Weights of a small image classifier: adamw at rate 0.0019, held-out accuracy 91%.
Rows from block 7 of a small image classifier, named by matrix and row number. Rows with one number belong to one neuron. Each number is 500 + 50 x the weight over its row's rms, rounded and kept within 0 to 999. All counts start at 0. Numbers have three digits each.
After each neuron's rows are labels from the 100 images, of 14976, where the neuron reaches its highest value: "peak on" is the class under the peak. Only what is clearly more common there than usual is listed. The data: rendered landscapes of hills, water and sky.
# fc1: MLP up (model.blocks.7.mlp.fc1.weight, 384x128), inputs 0-127
# fc2: MLP down (model.blocks.7.mlp.fc2.weight, 128x384, transposed), outputs 0-127

fc1.38:462385531495448532478456479524450612512576473470517546521429411468604443406533463497484478482560487508488488535505473593456538446497568470546487469480546440500557440508502554457477425513500441507539585616481520588478481458457543492435529524531449525465464426512463511543508592529473524550525514515469599473419483611553518579540419519544575493547573604448491516430433499548412456529459
fc2.38:389452480535450555454420460471483477488532465488557545500464490442449508600526304420451543550485598503485516535512550592504474496582482528519524470485528479548491499521503531480532577470456408603456529532561522459575410506444537550543551408531498506495535540489372441457512441486527637494505472479501488530501482496509541401423454471552410500552466502521584519491485517498542527516514
peak on: water

fc1.151:464543523472484510477429512524525582517493550505508443452454621388580574463450447567531490591554453447520446460365410449470547530473523536519421499471533509448476481611492512529475482537522505543536454573494437597582504555487423488460490377533513529564486520563556386468494482465504489447485542593542522472563495478518488390574504494440527480586535488540508503482424494466465441543498
fc2.151:477444512443476494541463495478424485431422467470555573515592454436551507541504579470508544490506589474503482482423453415503617431538538468478484469493552470496435495569577470459461373493554498461598540529428506498530507458521496533494500658501491521424446531527639522524456399492541577489539498568557544493464480473535448525449433486580520463540481488512589475563447531455466564552466
peak on: water

fc1.232:456523409555501508427486442489583453494441424461472492474555543491554667507523480608508415578470527531485486411547492561491529568487471463485476532507569445508515514474529450494562479510483445483613463467486504462629495490545477448459498502515426597492603524491490424522464519485521511474497454437512481526524493497591518558515550579505479375482467548436460620508514432614528499478552
fc2.232:510536497398548446576493551492423514458559580543535468570491486479513452493522592512429463477519595543448504450514562436575522533484556511480517447533492481525604465525449460486381620420414491486419506528526560446555434442441436498506457541478570439475446542563477583585464430552602450483501518511508462503461406479521487438437513505520422553508533479467508426529500555527478576542570
peak on: gentle ground

fc1.336:519539508443524492515544578529431442482503438436615528528565490535473453462458513484496460465496504557503428539520507453519507580475464518468515433367586622514571502505534547471560456464572434557514429356495456496486571489610453470460528499486547497492510478490454448621445551549545479486504402487592525468485435514495487516557447541575425441575517549464474502531394474583486514493492
fc2.336:446448492552533474500484460381529616591523531527474540398473426465560547529471422468481545518421457492443582529568544482448462435546492492463474422595530492453404470507571433555453484526421548533580535599446534448531570516429514489504509467527496511626482502549463558460526433446507517544462519475446486606527517469556477507490565432414485566499537426423543554497550485477528480530506
peak on: steep ground

fc1.294:459461492387520527418433515514433592509493491508532448497538509467529569513558429559487611464530493437537463500374522501474477534482583506618493432477498533504497624540546442553479490536480521482506526536505507571479522480521503502434546516492484413524542524551575503513604607444444424465428394558517486539436498503533528554488510491548489403466512515568432556581495385545457505471422
fc2.294:448498511446530368463482520492524473381447476502512665444623544501500493534466586552537461461495461464556493411639541453515615512480598501433506513488562449482536501547567493472509428545482462402570538522446459518440502410502504464482470555509485506477412485486591481425478536497548574447532521533481492567517498476476463564536511457521494539518484453517559423545548469520472516421523
peak on: sky

fc1.69:424496529412496499489349600499449521472473497445552552559456519506481558482440447533513505459506458512597555512516519604494564459543528492466487421549438551481509489512454497595453507520458546493526542439535376601469457486621441421535510506551474568630471459516526555472584505473461441424493508452587555447516527552466539479492578505505573492462537568502457550505457460519468513523412
fc2.69:448476469507456415462591557475478519483524390547481522469586561613476470518461456497501476622491497562451476470534458415429510520454535455527483470416538468520524488584531496514516438511610504495532442528469461510448503435538539622422520464556419545510538590484615548483513449481471521480565483578526421576514396478543479473465466417626456450494539497560562472489500488465547515492529
peak on: sky

fc1.112:524435508399498515553444498497557536487501455445408572458532504507421608507536496472531522586508465538630508438376393563511516509458480541545449394524579499518522496452508542467392475489480551513570520535492534476491484478584433507472572530474466508614497539460530517541569532436447481502512395576564520557583488507479460491494464507597477535529509484404443506476494509510455479557390
fc2.112:507532557490487519509552487554413450589465509513437532450494605564550492522522520479500527465526515524540448487531633389487462476434521516504502493398480442473542459423520541429527401537527475557549519452499593468491479502506530434609544599482559491473519421509430481536485522471557508455522494357468468469384561469524522552472484501489484465487465492597507538636570557510502497390516
peak on: sky

fc1.272:477499478488536552421547558463526466478557479480576512552491462541527566513414494578508550444500375474543513493426513501469475435475511478482510435498524521412532535586535526480472496431596479480472467528529482473554548432507507517521512528573481487609465390513485445552423471652438489542467471471569451486458569576539508464501556520485611494527589523526381476487431354526538456456481
fc2.272:498498528518477442542446484530471456491519500518410451501506455599451481617518471559478544410450597572543530395535561407540478526544476544584478501567427502478523488502577442501474394511427413504507418495481502596463491435589527489468500499488542476566535493467412497437440448568394488472575545442508526500512501529393494543604454451491416544502504470513590564463488507553523523526471
peak on: water

fc1.216:490436524552477467612585573479510409470555520471484460536451475483507515549412465501476524578636602583476442478449490472542485467517457556454489456532524578480511487485521504507483475437582546504466593472455507566491502447493505385504517552559482483480509540416545485513500454520341394477486500481505554500532467578513510524492525439490550378462568542469462500497561529542430473635460
fc2.216:403461351428477495457594549479528559561425517483527500520496556483513454458564390537478441360525441504531388519556541476550468501447439485538560519510411509584591501566438418451484445519508503455445538495514518465512455526457524538541453601494475525463478421549491521441548481476553468394485535542541496538566534488521601503420516487518456554527449545535521544503520559492525575454528
peak on: sky

fc1.202:508469521578503469628458510482532601417546446514543523527481554404539538502525465515570480563551524506441499525432487545560489584473456482551384485527535575567421523496564439615530441536501386590442468479485447424483496472526512446514411477530534525547442491494451412513523547560403429452515455586558494481482531509461486528491503507576539522512555479522357558500467444493485478529467
fc2.202:506448492511551587450585487512419436497449528456528471510517535574581431513542518465497452478499500548503492538566524440508492412418518481412519479457554391528521508485453515446424538471430525410470588509580541525496481528475480482498551503480542459426527508490531496497480495449630540511546665401479436445457501476446518545465498548497530534532468477465579517531512653541501515362539
peak on: sky

fc1.193:515475484489382570449506585529464478498500508485530536447463433468521481486444513482548582459473519441601479554486502564515492501541499496488423525490564531514432596445465552438578494464436417522536442475494561549514498417590488530453481602529475540488475559507439529504459399532494518519512431466509525474454494498621483521446415548558559498489381536418413632542372501529477474513454
fc2.193:411483465519509457467520510505478503441594464538565496444503497535516415507558463497534595544514509453419377500559537531461506538435507482577537526558522421512514421581546525399488580485479480582561490508478579415605505483499540544483487530468461522517419539472466522467481407560558536417531476449614457566472433539623548414404416539491481467519463477483527532487544475535475547443488
peak on: gentle ground

fc1.209:459480453402446554505564488534427658505591523500535453583528474503551441426519484462482491499585416516438387468513451494467525444496436530553453544497438523432472500536427432491550512571434458482453506522461536593521476462511453533520528464503491618539377517500488678498497488512517466555460463565474460500503544484456429451547474566458560499500547469520482551520540571494495568533495
fc2.209:503457504440504519615424476580560435592522564455476537454488455453484567493512566574505547487490455521556493501465458528631470466484589502387536485486511503474516525465503514483501482512402471458512528511572475355544537551509574482560441504500562507509575456505404483480515557414609437508449458445356495460477484457518516473461534485483420533544584546397525526559521456559498497514518
peak on: snow

fc1.369:495498510504518498514523541463576458523582507505401484463481559510461606489486471451494550524574586473522492481402437559520425516475497461532575539506513498488516446508576513547408531399467460593611427515464543621491488527586530509492590443552553510608527488478518477481497487546422470484309487468506479516591533523492481466460489531540479425488503515547500562476383451435455506492499
fc2.369:540491490550539631492503436516465479486380488488584511512515532579546505508472515450532508511493478429526614449522403371515542538621579563494475552498496444451533500570506511456537478482580494500499559481548575524513551518513429475485534413558519499503465470494511401454405481536522552466527470508561557496427465422438425462561460445548609494576523527479429390488436543468502514546488
peak on: sky

fc1.291:502473454438423637447542536571501566487494464597508458497508538551572510407402495581546575528486508496523483517509424502452499559532465496465527474537494460535524565509546432514547468550506526523438601482495487508533503470452443534436512422528464572431560367444458522543541519414525524447424526442557526447540461566480602508439564525536459422515511561526438427573437440548557491564481
fc2.291:448452457533603515479509398523482580538404574453585586493555453454514501508523472501537430441522482416512578509471563559519529522463524472444510511466524497543562437581535417497458529405501456575525508570530455449535509565384503440516491542506511541603488482544479515518513425488508521497450506489479462458484497517512404525460436509500543552483452406470431600576591618439408542530475
peak on: sky

fc1.26:426470434502488496475445436462509497528498460517528548535476461473489604547506450532498452628454457456442483486413481486537461494474592475465537438449560489389449548597507514557531477400521492399570461398553536521618545477612526432460523522556558496571515548427532518535551434535522525506408523613475506499445520539580424499501425549500489466556506534499487557477524437433508457528516
fc2.26:443473551469576470599525532436557520472433533515597543591486484495533471540468416556501523449500493449535554469490514474504531421477588564455501516442545568441531504569423469438500487513536467412499523512642522493443423519432510512486565551537433475425490374520475519555481493410524520541424486479467493535433518422490537490518504548526464553547528379454528427571573543581564561468455
peak on: gentle ground

fc1.245:543437444498484570507477529554559537525471494480446511487501434536504446548471502561507486493502509443450495404489480561489566521436528564488556460422515471413554593458466400430479575484530462476481522453484507453529541436549506488519578526533550646481485542447414488511585444443406484604495453551499473493405582502458423538563448498478542552581448543393550589589467548485489459553504
fc2.245:546535529490522538422417432472513511612433497492570549492433492454465472457477504490557482459510573513526575537512501472525532533562500435364490565566478541536598477442571500477578381540476476481519502515540446543417401589440467495477497570507467477497509453587643436434463590511602448426503502477489519433492547492519478479534534445538502578479492528561454514507491451492480592433483
peak on: snow

fc1.56:426519459485427477575507476486534533484487374587505539564487466490478491497494445428514583477609429428474502484513429470391449493395518504486581476412504540491506546569464533576587435590503494501545495396486468523561552489486442486546525430621460562570501509486542457511538564500482482514478499522492610557491520528494468548504473524498484466531481517511545451609489440594505357483524
fc2.56:395507496535392534468523491543532524479575411499588529540572560443477504444478491476582438565537459489474487610519525499546608564462551496529496446474486554446541505510455389467564427622537527485499472493455523511473556517460552443486541525550489629446468455459428481485462538520513539520570414536497454462478503478597462384513453426484479543477431500510472496560401577523482427483478
peak on: gentle ground

fc1.258:390476576473448483463447573436455475580514519404572470541489492505561557421513479461545455531508550472531551488569512475498606554481534463585488479473458492498486463540544465532484465533519528678529436534528363514503498585479547415369515460573491543503561431516505568508450496495493426509516503478586492531474545460522465492509466523481463365546416558547519554473531501482450459551502
fc2.258:490530514513484609408494419493453617472568499518488600482524530414502431497466570536463506554564563417518505479444447478473573425542546505550386529458520479495461404598406490422455522547506459415550514552485547527500437475511529483469534541562434522532535576453663438546480470471509543479521525564478444481532533515545492419499492465562517444539472518530475411477420521565535522480510
peak on: sky

fc1.130:445574556537524576453550564454461464434528544428509526529509524545559441458419481442499524604503368489525422477476480473504500554514543522521571472500559567391467544533606361576491408514507527498470446534493436537468519496586458455440561508454539499598504543530412514465479565486450504500473441555489607460480450450526532547484489520472547436468413526464470498550529463536577499584486
fc2.130:418512520531437499582508589527516624483538517449563506542535544430491430507447463546461594633536516472470460508472415438492441441508560525525428526528463578486392492554480529556514451517485569406504511516390478423607469478463501535486375515501477582548522445455543572495500471495529542490498548540502468510568548503522463440514493574452459461509572592537467480429446503468505424466449
peak on: water

fc1.350:479494455507398519525483590519579479483521496548499460473452439491537597494523467534461460524481571508510587553470497456541416414539443501516491473558510443409600543541517370531492460557462495434509514597451520487402553423474558402495535523513510501493470485464441537490621569506584470631472478586476472533512477484622522472461482528453516526488391457549537487570484516531446436495496
fc2.350:427460569535518491529451438464496593523475477456508530490489431507500479623477447505508494475504465447474493510595476461478438469562538519481456492493574532548395403469500483568489606539510552569509457498542504550553500459489495533466537453572543514596607542485516584505493435482428570408442553435442542468561497495426458471578552440376512535493587460397412529427521469453521472499550
peak on: steep ground

fc1.213:416544513559507465451456479528476508556554496578497535530550449446553555359550482549557466549511509390545427474533456541412437513436430513545493483490565447489522577644515467504526547425472433521471432392515518527498521539488488537446449511526486544517417528525413461523491572449488550463503415502443552546554524437595539445457513513631508530514492563443468516536465482407532519517550
fc2.213:445530482538517555559535471469496581570637534570491410514460612448509527429504562502467494572551547508419569480337543503481504563519431582483459451493507539502532405556436578537559493474471497478443507425518510480509485570469470413478452478436470530485549438424492486563410606525452454538594547398421472498504519476481540468479478566522531488557523535544477476514525448469533503515521
peak on: sky

fc1.295:383476569495500484480465504570422467491513431521485429546579477464453537467545439465486555572453449455539522490553418547488542529412529543562455486439510530426508510587572547518574522500519507553425572460422458481537648470455529431517532517481453513482581420467520524534497574474541528497451404505600581475532536473525547533478516581513497489469441501446404510532446425541535569609478
fc2.295:566592446537467514493513455443466493552507621502480529476571536549487465523518707549423446489449555543532557541471551429543504436497533527477497544448429434515518531529424520536405397565461515464417470564397484454486449515521532501482468540423548551479531531468595509476495511472475460457537472476401509560484498455479448548527507458574401475511503518576498438528502441514526572574490
peak on: sky

fc1.192:458454450544442526480497448606432424551533517463563466512543450535593494414468514502531516496442424417530499434490473506441506510534477502579540445521565411490526499576578432510418443557525425533471394493520504564495563479471502557489558507475400595516440532533454488559482507508430513456467464512520481458555534490609519476494543493570620516598529491363456515605504491510524562480468
fc2.192:552557484461525517509586480475397558546521547565417482541512502494399466540502580534498495522489534493549493470464470380473524431547503565421506434512470560518505518535461669511516460499448429478389515496523553463520469509524451533538491465540523507461574454509566413525526548498465447451614490484491444463403470447409490467441598596589471476488527594532545523445510595510491484500452
peak on: sky

fc1.269:378404515503386503434534463494493474510576505551480448494565475489469514425385376483500493540535458486453462532500389564512547553517541508498524467470555450472572520546531496535533600535449498546481459503407487493561477550504489461459416478562506580601473540471530494450519560551506466548561511575584538572557535519573536448527481480565631493474513567519565509453443437549452511534454
fc2.269:504601512524485478457473515438502534434511466524567552413505473406503519423510495439453586569460521486441493544433577535506537574545459564521492523531441532408531503510438483416469449505439532564489507498484419516466460468468436622494447482575429405484481535603609439433490529605456482559528517512524513569568503535567573432504491403579418479537504510507445455486472432536559488496477
peak on: water

fc1.222:474544500473457528562506534457444554569477443471482537499547432409503508508525499517622548669461479487539427557456492664477527468459569493493414406436458578484535457581600443475455460480519426488517469542496497539517513547549489475538506477464436480616477514448479501606526467455430541519524523526519599471485461482492518474413411480491533501512467530480386487483511522476563505471555
fc2.222:525591480548502530518594501440525545542616582556491404516419601528437514570514582534480441473490641488482462552531613438539492532553441508465461563503408455485481536454467536474488476474505513523502529493481557429450448446458546568453558530509445414425497437498401565490487509477533469493583460449525506524492471477431549489553517485485366597536461549455449467532527474497459523495443
peak on: gentle ground

fc1.77:458457469540484460521363516485529521594491468534456589578452591462499517496498402423411534503485535446552409516523565477534466572542466477484504383450478557471477613554532508582494570479539456582476454538467568550501512400512487525491548541566420466557429517477519552495466547491507451508522544522532510556491585577573415436524489577514461507486492533476439519591457511427454439537446
fc2.77:553462428550496488508543463524453526575409572432533393493449410471452552480481513496438484463482547577549534522536522575440428511517430553442475582489547531528509475449550487508463502479386469513460479539531490452513484485414468583360484560483546443520495498452494519527480481505512539622367649514544578480532531476497534574543561464483435518513551400506556483454552484534515551507517
peak on: steep ground

fc1.87:481490486497458532517555509467502567428488531463582517490528477403462548438415468495450584521505385494497480369517527499417439420487554494453513448524454512482581599564495505472496487497538510467532475523510555534498560488584500536478460521528502516492504449379531418534605449519567508670490511467527493466595470458538509531485596628438532528463402529444475497507465454513568523533461
fc2.87:489443449584583466503483505492555610541463527506441495442512481541463502515493455544501515498555552553484409459529472467517496459462542582518472454462485442526407483485488560424513521437536457466495552598459458449583560503414492525501450442524549607572575498477403461494535524514469473421497477431540521471469479459424439481523459491485481477558619520467401461525644523544493617516613
peak on: steep ground

fc1.293:435496470486494452509535584535559460465514408552586474571472541535425505481468420458468546507510431490498495556452451559364533451542554416479542505502572495437497512556464478470444520496493401560469463488531514522521499502468521511476592567609504443594522525439520428548517534572350426500447499512550542632509529523555510452429534592497546515613493481490507494574503476531546469466525
fc2.293:445490470523528496515438478493555441465494416468506533517606453615458500522555542467550493500455499514477466503564478471521475553538549505579497556518435531497504532475500367501466458472582513533485517475473426586415504399614521507521475496509553462525435584515471519472450458532438530507416425604497526488572465522442388520536428410530469519364455464571515509466476495516581462568603
peak on: sky

fc1.250:499523514469468476534570598492502506463475518438597460496565545510424493482494466480465446557648569523553438368462468544473508535471490463518597449595507538459578516510530537454467471562460480508493597469416557438516526451447455486467464428521430558561442471429517571471525502478530502496521485464624527511424482519518484481488418549484538492455491573478378490482457530538463503644548
fc2.250:431436455516524468483553484492544527611359456509466519533520513496506538501594443420544468398447389505433542507548633493593549556430486482553550433564542503469527519476384495451521368472533507510490502460459465529478531543490479390568539587421503549505438488487451413580601476490518483517480508535497513518488506571493536582455520517531488553442476513524471570534508506497516452455529
peak on: gentle ground

fc1.199:444474453528486584541411551502574488550490485472465506544452440445503522487493478557524503517574500435564546485480383581537504502502483468456573509571488523458511496504449503470531401545559449519609441489496527488464533489441376527509441419576391494597557488429507480497568644554566500482515434576562557465566489466556529514491417522469498481531453475458509487540465433514605422503571
fc2.199:465546519508519525478531555516413560492554406557485458471550581508519479435552501502431475590595483447438482485610509599507544517432534580460524395483545475563445492446444578472605579500535510484511522515472534462503506478508558424523515490533586475394518491412365440527504491512556559539577454442514467496462488495525541423476448454465446486418466535471507553494537575531495412473585
peak on: sky

fc1.124:488456475503477538488516476487541561523526508435485503514531534545523588485444494436558550490535454567538525526553496544365474539494450552552508384507470552461474570486544485550475495590485529456579434400530477621526531436550474506510472481560431516531536479504458485537630526430427376518498426519534415509427464531559513451436497511532500381438543573545419486528483481593575463473450
fc2.124:414415476536453392481613638522444473522474466528429518467495461457430506442512497490422465535440375487428558545552544536522489522473490500512538503468528501472505570477468554475574397534534548510462536464411442493445551470525534500510504469479534512455527516459565526373530492447474507537522565524573478605475565521432563491481506399573482558415466570593511538546555474486530487491576
peak on: water

fc1.237:512567442480459513484416515480555545612524549386493456556532544505550594423562436529488516477509500450512446474538525516469467435463453405517403520404538486403456545506615443567455512446466433522497564491485442488548552528493454531552455550497542498539446439454493482604577493478559479484420471449464617539445480562482448546419443472557488490518528583533437529541547472563562480539524
fc2.237:417529507450487475389521474482477509538572397459541629443491505411507596479449315509565498554516479467562548528468460555521554518559428529489522514618510529480446508581486509491519514482534510469434493492503486499540442459563470480488482491476381510479469512596604491528505485472497458542461491546566502616449466550597501425549498455501489530453470503457555491457531454573552569536471
peak on: sky

fc1.170:531397553557387442521475496513529554520485503489567535478570525461517524420387487469475529523539389513491435417537514472529454461355542433490501460456461513465534579480456460524565549500469550424508482533508452476597604446548538534532393478549510561552556569468489470577500532453543529542541574529483534576591517513470375511497473479406496516519485515514422509466530452498521485597518
fc2.170:477496450441527536440510500391509524388511463539485525422569564570550529572554408457539553455531497538464462454628475501419515442446512575524528436485456462572403487551468468457479556550641523500509556480428645487489541415485481463534542560518541520488479476498541449505481460516423570473504445466607504512466476554530545514524448431524515490438436501533518435561485536484454531472579
peak on: steep ground

fc1.111:466404518422484557542461583578607524456515569494468474502504491494527501449460423620507478548551484408566461440440426538504437580426544502529442498445541439502442534539474455503401532460496573443604472516423576503514551527481472525575479473613488474600497521479550461505458475505497512486510552545402584510538522534578447531455423515432505508532517533527513571531456517405440524438480
fc2.111:437546520453470510488499445600480437509517450524413436456522526570487531605470489433612516502492619566480447473452389525506515536481459451566498517450440552459475509510516524529415520550590510534481540359492548578465434423558518542527505524488520482501407594497512569618449432416491536476523441547495552518481464564487518529489440470537537452520528499623551478477448498469515483574475
peak on: sky

fc1.97:521472507483371529475456468569503458515632555540491586469518541483450527433518502522416523521520441440443435546444436554442509476519485418451444506502490532491478501504523498557546567412474520454538409439475496585497528511629464472482460399499440599524467570441527546600564476471473468508470568604448498604482542489504498535519505488443502519449483444594506487624532533455530494559529
fc2.97:537547538455521503482384485446527589455429520505520437456450453493594521497516582446541495516488543566472541347496503480599590509566537618540510511556488486426476425452523526460515430506530475554549579573393570489497508524435494458491523581496495485475473481507445431545504546530530557522444475461547567439485443493514501496607437449539514536477558572401528452466516438456406544512524
peak on: sky

fc1.299:455420472603552458465502574466472513564552516479511510615451511473516455469505489488480513454558552443502479464435527479511454422488529465492536482446537526378468468468579556554442452476560528510509459570391597513478500521510510475462500452616539497460498518443454547448500523529502412454558508475561597582596608527546613513463440576519543501474467548483479587505529379488466482493419
fc2.299:444519557530465583534523483487423552539538514471438541537466534425455456405536457438536503486494469519412555423475623501468576504439484509565483515554527564546526461553441531435572453524563536549420554585471407468535495547485484493475436423397565540520457530477490499618494438532579615527492523498499402474466488460524437569479427601469530518565442487548423532477476513529509451493473
peak on: gentle ground